Rows from block 3, named by matrix and row number. Rows with one number belong to one neuron. Each number is 128 + 32 x the weight over its row's rms, rounded and kept within 0 to 255. All counts start at 0. Numbers have three digits each. After the name is the row's rms in percent of the matrix's.
# fc1: MLP up (model.blocks.3.mlp.fc1.weight, 768x192), inputs 0-191
# fc2: MLP down (model.blocks.3.mlp.fc2.weight, 192x768, transposed), outputs 0-191
fc1.484 112:146135142102088121149117140141110097129107177150136171158110143115123105112181145106154061107131179102000127164108100113152146095065140135127109135166191154125136099136109120094151137125145114136100199130148170125089060102089138131159092154132067136127083095120169198134102105138139114198116143078029145150138106100106085147135111105127129147077236165111133092123151124116125189134128155155101107179098188144153136137135160123136146141151132128115093159091177138070102135095152116081124139150138150148121121124140127118093119122149116162143129132096151141129147135117218110114
fc1.485 092:084148090129125131107106107143191172155108139143102095127128174132070164159129124157146138113097102073129149092105133109160106162092179135150092125163045086127158129130153120081128119128241152176159161125144180129080122169122144130220118077119103110167091130149135141132115139148114131113151173086121131120224122102127143126136095143112187169087111157089144098121151147069141175113105078176127119134136197109164096100099180089077129104156115117130137086142058092119135130131101136166098189122133127140156121135095142092157121102105055122161116118102150118205163185099079111169
fc1.487 088:132080112167095091110108129139131143174125085083156069079139115158123178160126167116130089103084179094192127134094113172143116103100123114123162110157113158082131149122177131121093146160102178133061115106104153104141122202144138077106099146173166111214126162139115103121146145101152066115113100168189105100134157093092099130130166080135104118119134221140137078140117104134180141186092141164191129145192177137100103170105138159108080180129179105038144157129128148132128105106098110147100153078091098067116109149127139130176135096150111171100140123130148133185071116093158112145
fc1.488 079:113091123145143111105086136137099168122148118165128118142174149178126168047177108100161145157140120182132152115142133124147105075144108120150072094165180109117158154081148132099134117098117154120158120096124112120131088141069148120080180089080166162090169132157128169151137134105105136141188140109066177095085132157094145100112135138079216135111052083099102185123112120045136077081224082146114136163115155130148137131154128124141098194151152138126141146108131105112077163089205144178146168149149103109092103148143126095130159138109180136111170147213079132102113091142155120145
fc1.489 084:164108080104113157114161095117146113121127127137126136125099140194131192155146120171143131111163128115112126079180125140129111083146108099099133112128165145141098153062124155109144107114073153148166141131086108125147120132150070077202107067103111135152127148095128140131114112142171087128135088147100122111193135164123138095112061111107144124094112128107171128159135093107152145105109190124133134161220130158103133046124118127047092132114109155116153092155150136118157110155073188171173162102100149157116153160147185082101131100062145131083182066078156099091211141227141155094
fc1.491 113:130142097175128132187116119129120122082117120092130134130140072170133137156125214132164079130141110101106122086094116123142090168148120128084179142131112161120168147128141125154064153201134121148104168152172129089151178156073107054089134114106157129185125114143162092072125087148152170118115097100131143114118081167140154149135163134100106131123130082159101187104125073087128129088104147176107120128130122172129131137141139117116150159221108087082064115125142086138099065154130181063153138149143133172151163164097115132094133022110187130055148174152075163138113159130163164154
fc1.492 084:130141123106126157187072088134151126128173050001140135142132183088105135131106047177104151095135102122149164134128155115116137144198139167163083132147077129148099088176171123191179114106133057142121136140138095074154147137150106103094153145125168119082119206164104046079099108143152150129141143117217136143108188133105131131117070107085141096129148131155132184085105135174160134176175128138149110181075143139165154145127157100062192153120147123168145154120125102169140102126132154094130145112085139123081126116128102122158085140133148106153141111143132133132094153112117103119
fc1.493 102:131142138115139132099131143097113100132157115126133122132110125143121137105151121104127134118071255069172100099118137149088116123162168148166019125112078117126112122121144157211111106093122129103157082119109150135146141113134090119139117128122109133123192079073231114125165115107144055136129066117158098132125142110106162123095142116148120183137131176151136143145128149112155125125125113129123102111102151099144114111138126210175132123159158140229060156077106105060064050153130141170168175117097153084118116128165175139119169155147140107141148142122112191146091140113142156128
fc1.494 097:140145127099135191109129187124069180129132132112129109117126168081183099164109133127211075104082141115150117162097133121147151099112153147148128075084062111086139136156113110119093160149146122171159113148116157135157127166121093101084097082129142129169155139108101111208169088127123122117155150110143150129109093184190114155132197118072099172155109057184145127152121074133097130078070118133134151142176104122191145082012165115124128171154113135080161178104081119141155085120089110141121105135096119137109116117074162104126103164120142060123133168117122193124121093162107128170
fc1.495 112:105135136124202117150140098113093123099160137122075199110080146129152128121107114110134121077151102085129128161146054060141153101136109098136145155127112093140205109142231104117102105096084146102117135127113115133100188064097120116131074081081149100187141146137124105128160102119193147132145125133155135082139211143087157130114129081115103185110159116130092130080138103140133064176171082162112120170119147163092104151168164098159130072199125130101117089108159101141137085148156130062147096150152101183155130153164140114117161082154163114054176142158088150149135154124139177112
fc1.497 115:114133151137140098121106138124123125158167174095130120108136095114123126116096147076080103145051082170096170155132098158126141082124089125088076129146127187139104117135098120130148126159166112153100112107033105130096066144167143094153057160069137127129117132155158149180128184149087135159101123086116117137119085087147170205187085153119132116125125130093052167123176174083133101155077092129167129089159129145145128145135176125122124156199137098097120190052145079156205064120136114113175148152158152163087175106137115129091087153127098120122105141132188146154127186109093127098
fc1.498 104:145066108122106138168158158072109058096127138146132106077158170150116190068120127096117110115119148120161092084085122169111156177112098125114154063142101160199142119123137144125154122123170104062175155140164162113166119135164083096155124108054147127111067147116122113118162136153114156130077087140153138160055147106103147100136130119107166139097142180153138107125157163113188093089208179105128065155140167117160146171101151103119150143090117130147099103124151071131092114086148137173129142101175106134175184149060149145142105077096132095136147090185139093092164079176105156182
fc1.499 107:117074104105141117142083103163149160134113103094187166119094095204175080000090145120104141119137098132109115081155094104149141169127077108114156137113157144189115114111152072132119119106151109165121092164128021214078138075094146132165153118153126108120120101169159148126128101128215113144072122161127112118117137129134146117108092110127160204155141169082120108135125127097142148147139073169077164110121134112166138133157145113147157146204148119121154129085156099129102107093176131147178112168105102120151129132109153102133131147181135089065133140122069117082168157154115103136
fc1.500 092:135096140143132081171134103107140158110111124136179051172117154132158099098090157169134155134085181092170138159095116169128164068080085127105086132105140187204142120072157098135133118150142112166078131155131105182069108120117104107193146140098062082176142152090154135128127083147141183051136180160152155066099160049166211119098099079126103121148138147122119145141105149177129120107093080116164129119158145134086114139179148108093118120134150042132111105129138133089125099116114178123130094098174113132134148124131155203132104147098161158083185117169129133109147149114166148124
fc1.501 122:135231099097120110106102113138091140054122090145142115124155096108158102137077123123119119166142148141104108090112102176108118142113124145125114130052098123185115145209152140123087157137068149205205126126101169173130112174136117101175167105098152092184106153145135139135150132208074153108085119216120152158092114104128142055157138128135153115084113118134105103144183149070084121134120064121148152132081182118152151134189169131080122176092157121150106145138088118108101120107170164141117160144126144092146151105104131138140134081022139136143150143133176115091145162131104142111
fc1.502 113:099183103159145072200073109143072097087134121164155120157127106102139110064084119168156129159150167124103121089108082139051168141151134144101123078132133113172104140168111071143126217151091159172161089109128108132136143212183118104094188132169153127123110126120086181201114111114114102083125132125125152172069139085130094130159092115156122066090160185129095092111150172132124127130177114083111130104131178138121152106131124141107179147057073116121044161129110168160134116141149132114136147133102120130182175130087125100117142116163100108116134079111138093112072107148083132163
fc1.503 097:100146179063140165164100131114153098140128096110156056151056124125100112153119068150155156110113133122139149168164161143203168167141144101163078117096115154135133166135124134116191088127126104127136023150171121144168071139150060160124172119139099163110107094045072184084126085138153057124107108096141111055092126133121183131106102140139128101125227110141139081113102156159147125131146160141163088141123151092143124117105104119148142119145157108184126143079164090121096078140135098189169162128107140179123079125122155143146154170105149140197160151124158135157112096150119121122
fc1.504 088:129145164119057154151162162105161135174142132108166086133062110126141171128107134113109191195119128162158168140077131138139129118158126113162131029085151143146153101112048145092134085117153183122138172066151162111141170181149154152172107115117066114091165134141156103188095121136130160146143194178140178095128113125194152133141100124108105136150104109097125115086144075169111101119056137149222123137104151123130095128162116126148155096146150121114165105105188139099094084100102139160116148131177125160093174103147120138103138086060130154160122193137202140162128162129162112105
fc1.505 106:146176143154145145164150137112090112137108125179125183112180118119152109144129144123178088100102107148106116126093132125145187112157144147053084150124171139185161107098102119056103089072129146169166143157131156118128148145159182118135031171127072130148136135193162111101116070149140168147093152091055157110170109096142138146161136130106133113106155133103066110114164147115154144102090108150178175158104124116177154102129121127146137149178074153168150123112144099040171175108123169046145145163106118185164117083147128140038159162145162176086075131134106149101135162114117115116
fc1.506 089:140048114138177130123139159110164160112073133127154120085122156159143084156104146150145131134124105145105127130130110125153114093159130141111152106109165071147104188111108119129119092138144175164151128148174130142144123203159121161134075101059078122089141102123107160165170142170116110101089091064101070159149090172131144097100066143151116139064149132142135161116130136165166129159156134058102142068141067123170200059161093113153108118091091147087163145124107064092104133175154130103110124079111165107099204083166104147105138156160103092135105185155184149114140148204132111067
fc1.507 134:141181116134160116178112119134168080115138192072131066137133109108115135142089085129094124153129087157123067146154112118061134125120146126128083112196154181127137157112049105106135114152130110123134146151129107130136096158164157144137099145155144142103162120112158092141151156133104130138118112109113082076124051157151147144072121143152050084099134132068105150174147200130151159143065130145196100104092140127195172110084158076124140134173152188167109143100117090104119137144129141147098151105137161161144153097140152121055099183141117121245169165188140170142131095128131071131
fc1.508 085:075140172148150153128091162124109162035113091165157176127104104121187119148076076121164133153150124039125113065086119169154125066146185113110080130149091094082149154103128104098127148106142122112132111117118125129069087065075141107159181147118116143169089096150126120100155127153119093161135159110145086190103128076097102149135153091126080124137115111110142082171033112119089166147083149114155131096136131172117170167145132102075072115153194090146158162115134147146155125081152130194150119075154085072091079168121118139122109172153134110118142117126144156128080132144073101139
fc1.509 128:151160171106124144122136096163111126183127127098155075099196149063100148124193170137146089132024101130090186114130207174083146120085090117070003115130149121139165143121113130125140177109107127153100127143121099123113161137068098125135108109125092104125109141119175193149150118139072097088103134126194095134101133094183168157165126117121099105146070160141104115155122168144135087146131187150148088085164098088149151149131140103129157119143168114175109197080157123158125098129108104108209129151155128173154148117125090125158096109094153162117180133145120161105096133156125103112
fc1.511 088:150089127154164137096144098097160094153124095164162132110147132163169044106162141142165163143140128098132179147095108113084150150112116135135072105183103094115143118136119152169109113130064055153150098129108133098106170080103162141092161108163174113139116104141099175133108087105130150136104127074118124089135139188131119147124068137103167090106107095128157131123122153150115156141157085133121109185096058097161114092139116121089150178103122136119118194160165127126159148134189110149000070149163144171143123200137169057120152168040123143154149100122101097111088078089147160138
fc1.512 098:117103116116130089152121112110159087205144098098127131102093103079136113137134137166098138142160097025139129164109102129098157129172171151170070144106118175162111180182151081093109091095139199136110123082186159149121096121117095089137139130142134130131063105142142125172100108166144100108143206118118124076115100165104153101195155088113142115119178135167138135128167093112108125130094150106177119141118149129101146115165205114100073073127157110166144024140086199159184144106091081087142089134117142144147151128143151148109175129135153074082081099110139166126154174128142090104
fc1.513 106:148137133137129162155142064134185104192116074099144163080159093110096104106090163082176185132135110168119122169099147127139129122078165178155122116106136147113168144148097138171090122086123087099123176084077148148156183122090090127150159135142106153133078175200184089118076126107133166134082143139104130097095158095149094099134086156131125153168111150144068122123087144149216107144077144079153151135159156113141123152115135095141072134127144115152137058126186121140132103119138141102086148098161061074122153170080124117124098162128099111132150094179184206210118090106158144144
fc1.514 100:104126147136062206117111173141016053086162143169110101151149163121133149177139095097105125117125109102148165111114120120097123113107143085083138189115126157082093110148115115104146174115128107107138119140146103217192120130143066139146088113096136078114128115091119122118106143184142080155137090101132162125168126115114151113238119110103107105162139139078162113151137153136096129175123154116135134088085094108167108171133074116120104160091102110145095205137143104112095113162137086111140143118113157106058103150164118229144101116104155181132067130146121144136091164134102073099
fc1.515 116:118183121146091156122129122107092150127102119136089119131120114157086137133114149135117057167135129122119132119074137102128151157133129103150137143064136149065156166116091116113141144146120145139060132095154154121155124033129112078099117114099231070085127130132126107098121111157128133095069132148128103120200173183124158206096048113226165142132106151176149139140156128072231114117106143122142100148198162128140144140065152129168148132124117082105111117131156152121128121117138106112135166122138102135116139141136074173129138115216111070126137138148104160159090128077141155205
fc1.516 099:144157102080163145138121083103101161143131153157149157125149091072130120225055116180171081137120102093109131093127160092087224098095148183121167106167119106129113088136118132125081096164131135137173129146073112150110132146133129107059145134084155152119124113126129090149183130077081146116153127062125167145095149114093171134126132133065124139134130056141153125147130156119144134088143068174147144142096124142148133045078087145126187172141126187134107109183112162123138099127144158097122135156133071167118210140060120145138144111106112067195150158088129131115123105161074126148
fc1.517 089:118134139120153119066086149110102158144156150172166196136177108113173127171097122127109103085136083135189138170119074100120146116132173165170130160122176131097114108100155109117136151134044140118069082092137092169124156136185151198130136174102170136124154140114133137140176232139088120079125135117092143186108121071145144109124161180179082084112160174181120156129084118139177090080144132153071149107100145132150154205128132122145127163158144116137151132126152131145054209144072099112109147141114141078167153136112110167144148082129167131182092116116159105112145158157171112132
fc1.518 095:173104085104167098126151109141137132110129098135141163151219087145141144139106083095131139180072181144115120116130198120122144142142139171193064120172155123118108089116132070207155089168121106148108102158088138161112187174122037123202124119132106117106191113111165096093174129094133176086105095100110171119134144131132085132152103107112137219120112176096106098084128127147115159109138080100118070128161145087094125137074094151077133113107100121182092139091096136159155128148126131134174082163120083118111116113127110183160144114168138101103156171206137127124090158127177120148
fc1.519 108:107000097144100061079093116097154135109119098125121134131138096123110138104130149133122160121117132119152115128161150134116172140111121121118143255126125187140119151168135114144110136108239130141108120143137120189097131079106148129129140145129178159145139138119134171147071137152117131100043101137107121110089158114119153150125149134176173127115140174151137132171140169144072105124083136137109085160186176172135149138153148088133079118138125084105130136107142144145152141112096141142119195140120112124169114165151080066130134114109181083131152084087132086148116142094145126103
fc1.521 085:157074139122187118143145046166126144121155105156151164170143135126104104141145191136147153204130131139133089134107093191122100096143133119120121115127205139109161114157115098118108101109148122110151103111133132136110144130121130099168141158116170084085167138157138080074131108153124177144130100154120121103161094150132207129123085142131142102148158193192185098128172164121184118106083222117172084109048121158122147045147100155189150118136127129105136196102095118097109181098126110148126146092088138175161093123147171171153117100152083110189113178131138127041100100117145150126
fc1.523 100:142185086139184111166126110121169121161160117091108200085122191193149114107078113150102160135152137127116124098139074133106127171123123124126111166127180074092138131123103163089085141123135173134158130108107161184105130106194106087168171071167084183149152145120109136065145122134094076152098118105104159183128125148146101084090123158153123162136130158112186130147111150170089157095123097134177071203103077164078117136147177143136106166159123090098147111113135095118138131095086142089103091152100076136092185119124106091176194155123141177136212125099151161161101151121064145105
fc1.524 097:172093162138151124119135141129147130128134137191154140000101106090145182092111134135138145162121115171121118091179097146147136168132161164124117148174127084163048138153186131102123109105138153165196141130163193101106078150105117125105171073120090147051130117126137085140093093199119139103109142114100107128066156199140100132152111107137127200095139125138103143052145152104087122131147136157146163057140167097150169091142133143109154144135152126150135174160169199121127113109120137129128122112059130135136114111163120116111155136197135130098154204123128159055127105174134098098
fc1.525 110:202126153137153167131127044113106149103093084099148128140150113127168122167106120144233096165094148109150122115093129170149066079129104122109145137094130085143187133125099156108130147146113142117153130133118131105172125096143097182097084090148175104104157129146136136122115157143107104144180137184124129128158123255176114113147063137149159144163130084171136135124139106186166104121080189147142204103147099123127115062049170145102161171130117143094126143109104156134104126124069083125125144124137119147117158154152138181136116120161128117085129170204152109157088111163127113204
fc2.484 071:072103109089094127152157093123146181121150154146100128143166104131108103157073113120099172115107125141128084135149103134122114123113125103120107106203136149145082160110141146125093169172139121095154157159134139169084076176077170098072133071136187119106098098141128186117163117161124124111111156122119149122188129155134115207095152194059112112208171093128125107187127140122163111094128112207088108135085093155153114070183147088100096150121104116185105100120066129115097089111091062106108134124150110133128178157090138148073122140077113082118110098098132072205086123171173112124
fc2.485 090:131070117134134100156143119128128118152130118144151153128069109066146111104140075112101165084125173178102116133153142157117164131160145123091167129111104142151149151090143138128124103136080100087133070158133131206124143063128090100074128119084145071103088123154133109157154144126127079130054148155128125119088122114151068114112117092206130068145172177155112120227144137109107096107170242133127154154160114113117141212152095170120082113143133134132112126135206129123119151135200161098198091168139138107139178115135090201103148177165123120128088114139105090130100120127148110092
fc2.487 079:126193127068101198124157123111133155121106191167143131132115198140147105164144106147121149170146105135101108142186128116112088128120132135135106125123146129092121117085062142108120146075194103143152128088150102115089118081130138159199126205110128121100150108123151120191103134093124131169092131140093186100121121172132152199124106175134160212157091047132148145157124103114120146110104082070158154057109090141180146136150130176118159139109161115166126102122126062129134122152182146163094083100146159134127172072132143128110129186105187077081098107123078118077131190099084110102
fc2.488 082:149131149167107082146177099106159062136062145140107133107142138126138092183097117136095151090107143060117088113106115139127131144146154113119180158118084110163102078140086142153109139169155111151112104175088109131147175097200109133187069176156083085127123123104162120089153163122119181096088114120205078152132142102162108171125122117165059131164163109154177060127137137183086172156062154127115129113087144129136132096119119154110140085077123129119152102173103128140191078152113113075131085100147145151108141101129109135112085146129081088137054090043197133136138174117144168101
fc2.489 086:120162167149081104185122193131133182157101123126103097136180105109148115090098125130120154149056086143137106198100127137160135167119125135133117166146077071113108120140108113141118145118164107136114112136197122139161134129107148188082149174207179135092123111180111121116125129101115138117109171108155149148063122104144124167141186125130128092183111132142090139149090176145109110118140099149124143076071169120135150173185130111197140121102172074121137141094099113114111116120163056073100098162151144114130150136175111181202149122185112126147079162153110176166087135048130094223
fc2.491 089:124159112130140143139139187113098120106131107109176121188138132129122121212119053136094112087113108132126122086111124137102111090118074132158149090182101091117132159161176101102185129109117107143077108138121075152100089152190130147098027074108111186146141093122090176126145137129109139143155134065140071113100160179158142138141168188080062156115171195101153076140121127060106135161106049095154171181105146098094121136175121091147193134131152129162178097126101133095101152114159101151156108166135116123094175177150134141117149082101150123088132123128178085132143092119084118151
fc2.492 076:154164123170151124114143220098117137137068176191130135129148076165132144125166191131176097180118126129075103105118098144151122127023144107090162140114160131139131172077063144083076127128146153169124132106134149195108079113114138161125086143104137115141135065099132179122149141118102138137141100145045152082141062134138138156120186154157120141116120125092120054183168134117133134120096130129119106094181111096140104122138101119175077086143115113065143094145133171094127183135175104137116149164151093145162167189162146168078197112129142169136086143140146156141155101141155175162
fc2.493 090:098104177130141078149131130103156122128124154153143117131129093100138113099140115122101107158131144152116159197104122129139137147068148144135153134060171116145134127128121122168135133126146125139145123104132086094093087130101127184112124112132116121169078130128019128108133141130083115093121102082166183098107092115076067147100093160105112145084086087137147089115135106123162117124117089090138151124144069159149112161145103054116207134110113111181145114115108125019162199174157078142147129111183143097140155105118141160042206119108105132209116147145137089058101109166079135061
fc2.494 104:144079138131102124154126089123135139130158124137101107128147169121121192140129131088071134135096186130128120066105068161103081095127119128097135137208144097128095152101136164070107102054197136126115147115114154031136079144132170094092170159144136173125099135149148151120135137068102118099154054147129126126144138065107151163119122186160158046131098097125117153156155132161101157143127139161088115152147123125213110085127126195144121118073142107095102105121115118145136168156125141060093096145159128136098146133114164086163120155159106115188167135120138107055136154235108079134
fc2.495 117:113091116195115149173156093091130141096181127125167141141118120163137148121147070124144146099165161110154167169155150115109127202183140139118129111136089125133199164118098152094108169072048140142111135170097166098093160148126111127104121112127196102156064085149131121077105107103111172099175123159143081153057165095138156092167124147062125094132154111152103139137156151054110144114157138086144133176108083099174116106152146087154152090109116135133051125126137141139161129098138106061145122173140082187145132107098080071104183193154149119142173162163125116136108136200118155181
fc2.497 096:157163128120148149110144063147141137170151140136127136127131128104145157074165155137171128164128130155164160124119099096079069140113172119125113130142140134094075088130131148179111152088163137149190140115183156152145125164078154152097073171118115125080043110146140094122105105120114138154138118113104146125133206090092123169148118088136149173071067124100096114135146140157057077172103078070137125138135104103114097123084068152083204153109163116158105103090104198167114130119048103142122188157127141137109076163110148092083128099090131150229132175113100099083124117149141100089
fc2.498 112:130094142150113133107150072225125152165168131129092137157114096152088090154120181139154118104152124141116113100115109122125084078145152124149120199126126081030107077174167125164142057088124162130124140104165161125122136111113107095113108105082072134116114159198088143161109129140206144130126100143105154128141121107144109108108106128135228142169123135095146166086089118119115107145091035133117146118129108212122085092101112150121119120124125121114131141099145102144132144180049128130140148087131123092085050112224136095173139182114179145083147160121135166136140162120162115120
fc2.499 115:121118180124133126165115115045132128080170113089146122100163099116152204099072151140108109182140143160136123132187130131122160135127147124143079101171100095176222132102137113115044149072167159090134156159128080145199131137161083201114048137159139141093155139165112145071108121165081169160140148123126123128120133127180165129136102110125087043114112195133096075138098103147166150145099164095086100185133120071116146142143141098142094085093155153143153123135107187097090130159135139195143099147136139134154129180083136104150148122143124166192151155138112112127124147170127153162
fc2.500 102:106121179160137102143128106159124086096106137128088170115156108109173108121192132127074129137113158108132136125110151145101090125174137134152198113080113080138117182173131088161152139110077088112185144117164153093134080156185178095097124147152108136092162170173047120119109183072061092115142105123151098122070129202090119127126150138117178117149109162145176137104145175163116133135176095130069107124049152071166180126104127132159141084177141152140115098130101086122131131159094077137039187128166079155083132168121121111123152145119060146158166145115146173089127136124163131132
fc2.501 107:075104105094120108144125080170074128128127125128156115120126094145109156195117128098160135128046082129110137130116145158146089086073110137152128083078125116114058166142099082061067129164125129125163100116083135108099118157101079174132151188134086111129158153094110112166117153195123104111149103166131103139114137185157145112134224102136192112109158110100133134065145099162091148101185089115105133082063124132163139110116141124167065129111121142187105095091135069075130134095094109126109180129140144151073170152091206122171109182107165111090092120135127163070139152112140102107
fc2.502 101:148164121111171119134140115104141117159137105131130200092078091119144135106120227146144141141149129168143098163121145127137185087128093123116115018075179118153131155106170130116141083113139154178138194105144099102158143139117068143152093101137148094121131088091125089092139106121149161141105125035059128120105079072099087110103065200144095152106055120141152132114160136119121119142116154104133225176175157131153127161138161137086159117127151149150156109132101148138145132129124153108170103121127094064132127167152133199174098149106143162171089117086134160210113120120151098116
fc2.503 087:172130138148134138167129132115127128132141092102130115176161140161152116186156095120148131151110053150116087133064168147204116096076106152177072136152161122153132118136161140146147132145143099149180083148106115084166143126104133112143107124177145154132154103053082139132110102147109141200130148090151113105150121229156105071132142174113145152109203152110114072202172067163123143129170131158166136143119131092117181185168118105151063180134096170182131137076142141084128108126155109189160130122145141149103142155141106119055163152136136084176138099127148103084158158064116175101
fc2.504 084:169095108181172129136109089142107096103138109118129131074176162151100083158201094147130090068158171058085092144123128123124152117064084136135152211192115147109125104134162152131131163128072105166128076241117134138106109060118154116114151099155179127097087099150122146140144107090130121129099145164129126120108166083047143137139152177109134146141134122157132123182143147089163168150167113062055138133168114144147163162129140118072126166094118153180097150139122161125169144138186129143121135146105098120124131139083171166161094192142139113095150073129064143156174099142102124143
fc2.505 082:101146099103117151114125099127163120114165145158178105105106147057090094177147080097116165139138087133126087093102157099133093147105078111118096114186112087099093151087118133120109129104202147146160128111137119167106088183113103106180115131131083126103142097114099139097142093171147119084149066123100189137166112110150106112168101158098067165074126148117097096163083122168143076195176156081143082103084089131128107134141098138099130162178165088167069091121121173107078113141144155060139097133113211087083121187103156184136152144176105112073074099124074124161094130126106131104
fc2.506 096:157238133113122120128127124089086124171142129098122118158126150105118113123129100096163139123114122157157116143163143131057103149086118136136063149160077151151167165122124136148172152158135095115110095100081128140079153060082165084138170163165154180108133125119174076148117095107141095123135131137181202121108228142148154104122154076134143144160104148137132116158100149130045123091119080145109099122063082102144134173068138169115188074166132143121075132118143167185143094110084127175140163132125092132091095126106149104090152132099131171130154059126080154162132133066136093188
fc2.507 193:140135077111121119138092042135168135139125171084168032151142136126097124115231152112150137150111103174127160109097140116104132159139091116114094072156124141150146159192148128110120146135125139136133114181255131109145100150126112116131085112117133125197117078108102109119142122186129095115160110148093098131132166078110153109160049127168070082117121089140113128153176117132123112137149122124137085155176183079168117124116101111143105166093096139135107106155090152101084120121121122084129117130103134219150162133130140146109131124130168159181129121117092117146154101168144043094
fc2.508 096:184129071093152110120152109177133050153121105117162097101147130133068108192148161122080101152145138193115159230139119101097094168093089144154176130079152150138091095136135130168145104131122160134136154096151131124157149181169100182119088124130125166144149142113101131140106126099167116138141085153167163076132116143157140119104130178125190181134121137186110144082192067100202115134189120098151120156090115112139142104090118127166178178152074150136140162184115091133070101170112089103077138146125133120144136103137190106114159073140177121123141147114090091137139077093186188129
fc2.509 122:111093156140118135119135123075125113143078116091141095107148120102192153108123160122059100107137135127055131127159119147109118116087159124157094105096143149094116128155108094185159141127160058139197132155145190160089104120218110114144144130125170051073097143197120126122104165126133146080107040138167132158122168115212157153071115103138131175112120161084168085170127128118160139152110112104130132118071140124157133102107123139129198152092197136169123128098130163185102086128142164198176078141144108148107095087120078165108138134052086163147103145128125140072126144130133143124
fc2.511 082:128168096086106115167122156133123159118102138106095111145165087118072180142102091142069094123142120145078069075148112148185131088111161151146174180095098159165122092094123146109134119116176177136093147128139109111145042148144122126165102126114084111132151154091136087129133166142149080135148074231123125168134152062126099151143207116127122142155129140130086079132131122113182103122114155149121151106142169159098100147105124136145131099131100094097115081075118189107088121126096157094253179127132127089109152072152080180112137085190110141069094137151136143098130155157089105147
fc2.512 102:094018125105159137146124161127140114097148107092102060085106121129118145110133112128075126103139129127156137185155153128128175148121156124120106115142112107191175164148087186136114158138173114080115109136078162065134176101104102141110117128156153141144078102148179097139052139150078154062130163131102113127087123062179138143128078144117123114129200185076140091162133114084185142087160195153161115172133153131110162179124109195141112102100085124077150146152113080089136153154153129079171154149154162119116158161134168088085151120110149129189126153147116046092132169149139119111
fc2.513 073:137101111146134092134136118160118121099105105147131118143147138147152123148151163163098114129123127033179176037186127119141166130106110111144176135144107114154100087115122109087168110060106155140059118158146123096103122109192170152105124097109096076103136168096091162111135145149127160118161113103159127187098123050161197158126187172088151178123076135086180079104165191085183102080117096089126151135105126136104130127125125175136186119126107115090107126181104120035123162153126090124109139133147118144118175113138115133110128137095168139142079136151108112149164045134126212176
fc2.514 096:179153153068202078136142053137181177160111134092154175073105173113136127043131187194146148136145125152216148128164158140113128138107108122162143080150140090095168133111138105142146051127142111158095147118151178088108131135149211143093119117134136145124104069158101106126111134071089162127123112112142134115161098099163083149058127160175115144114105091216095141136113100127167146145141117087170128157147183119116141071108165136100127114134141136110184116099126181116123150132146128182055184112133095106188160134109130099086136115142136118138099125129107162148153065124132114172
fc2.515 089:137116104062150167139117110150138154159126090147113124122120113120128176111144115117221124127114115183149088147115109137149071171083146137095168142169206096148018080144121144145084080186125109154123111070108106184157088180133097155085097187143149074139087109134133090135150128171143121108119128119107110135108129124105156140184119140161098136122129137122120104097201134124136043126113070159162155164174119165145114113132140086203134192128124050154103136107129158139123103104097120117115140143126211093084147166134214065124111133105114164154078159158144100130139138117120124098
fc2.516 116:141066122193131104146121156161116137123130163102149062089141130178123129131117153130199114125122118108135117149074133136184172183160116110139109149197167063141114064199139171128147113149029141126131116132169103107114154153131106081095145055100124162136167100118165076148132127103170119114139242180151095109128118149120105124139131130108087098138146101136153150108146115045105116157083111113137115138151123182131125059177138103103123130110134097124163127148147097153119139118100070188123161159125138163171138128131108048144117193153094166149092137105186124153100060140132161105
fc2.517 101:151116117151101136187170132131105113086131117095107115148110185167123102090142142135156123129153174128072096054118154153128099105099067116114165138117127124092151105170078127142106114125145145132193152175110142055173096061061114077146107127148125095151109091175121139133118100093196120144113095117184113066138125176105119160161121063097182180158085101095118061093169142099083177133128109136211130121134105128127091117102159138124102087101104147117141154120113164146194036142202179119141115126131107210103080115151167120108130160111120163095162150156099146164121110112101149131
fc2.518 095:105161159115125154096123124113063131137164143155094118137092163120138125153118157162096110062144118148106153134074113139109140107176114091074158157083085109154108137146163219159084121066153190158184109080150118119115060121086156158069143131142161165160087193139096151098138109101102104160118153069112066128078130116098107116138166131108158079151128085154089165154172185107123096132160157113152166149092076142133126090165116124161165125084150113169163099162146159097118143104123099107083175097120151161116073108095107067094109182116143125157111123038106115085134097163082077110
fc2.519 093:137156170029170177175155108091146151163136222132135136107080078040123138196118109065113118128146130166111192111095099074138144092129092103111109111059109123126136134110103133080128173171167164155115158140112142145148101163217115141091131122143105146127149092123192146142124114123154108128166080092180135156189117156115106114170129154123128121134101126129099094100127147132111091167130129128154097155125111064130120121116123185122151119173130141134136104215118143151160075118112102126075086131149151185148177104111143167072050127112148173084111142120084142121108123109088123072
fc2.521 093:148113126147107154153146204103133150138108127106117114076097084142129159141140074127161102055132118147101149125147135094130110151092112127132113166156095124145088128123149122158127168136138103132147156122119103136114135164132117155105112087125108195131098155080155123156131121082124109094144108105143197145115161135180088145132141146129148175150106119052096127111161081145117155135142072189093165146174180068121135181062135095070118159144151139194130111142151117171147036190136136141079151138157119047088161114079068097085192167061208134106167073134128157190117124094124139169
fc2.523 104:130085170093131136112146137142173126093094137169135044177113134103133118133189099036141135148082087105115132119152174136123119136080116122110209136120142096160133146146178137124158082160098150184140105135149159141148155135096132137134185192150153120153101105135136148159144123142173120096150158179113076000161147135106132148162088091119137129104126093132056161135122119119135108130175105127117152115117142180118144147153118061098199149105112148108084112083142177130088151112097134201149183140127168152148113137109122148075066108174119103124061127117143135086123129184165064093
fc2.524 082:083166105105112155131161086123142149145110114102125067249149094156101087093138147150118123110116141123109131161083187135120165124122072153169109110148109145078171127092159122148166124156123096071110120115135081154150142122163154138162013154127139114142108138123062127133177156141167143099127116146125160118173142077119090091089179196160186065155122164143124113147092090158177181142142113129160130186172135191080118162102156104166066118169110121115133076132145136086131119170128115090081109131161182117152117159095167177134130124087151150132112078114116134194134184131117145137
fc2.525 096:162187142121145153105161134115133116086125158162099155069117122145143154138096145088083118147190105135154118109120100108136029163138088134182156126116132071100111057115112147105155131108184195139139153099174140129137141100112159195093166147133115163100137147152087140137122160092116089093138174105126086136151109136126154079172157136138182201090099164092160140134152182123079082189149081109159132119125132152121107058123052135091139151138137099092125117127121168160125133152031120141115123170158168114153074119131156070188187142094174142120119112096071148119118147139185089088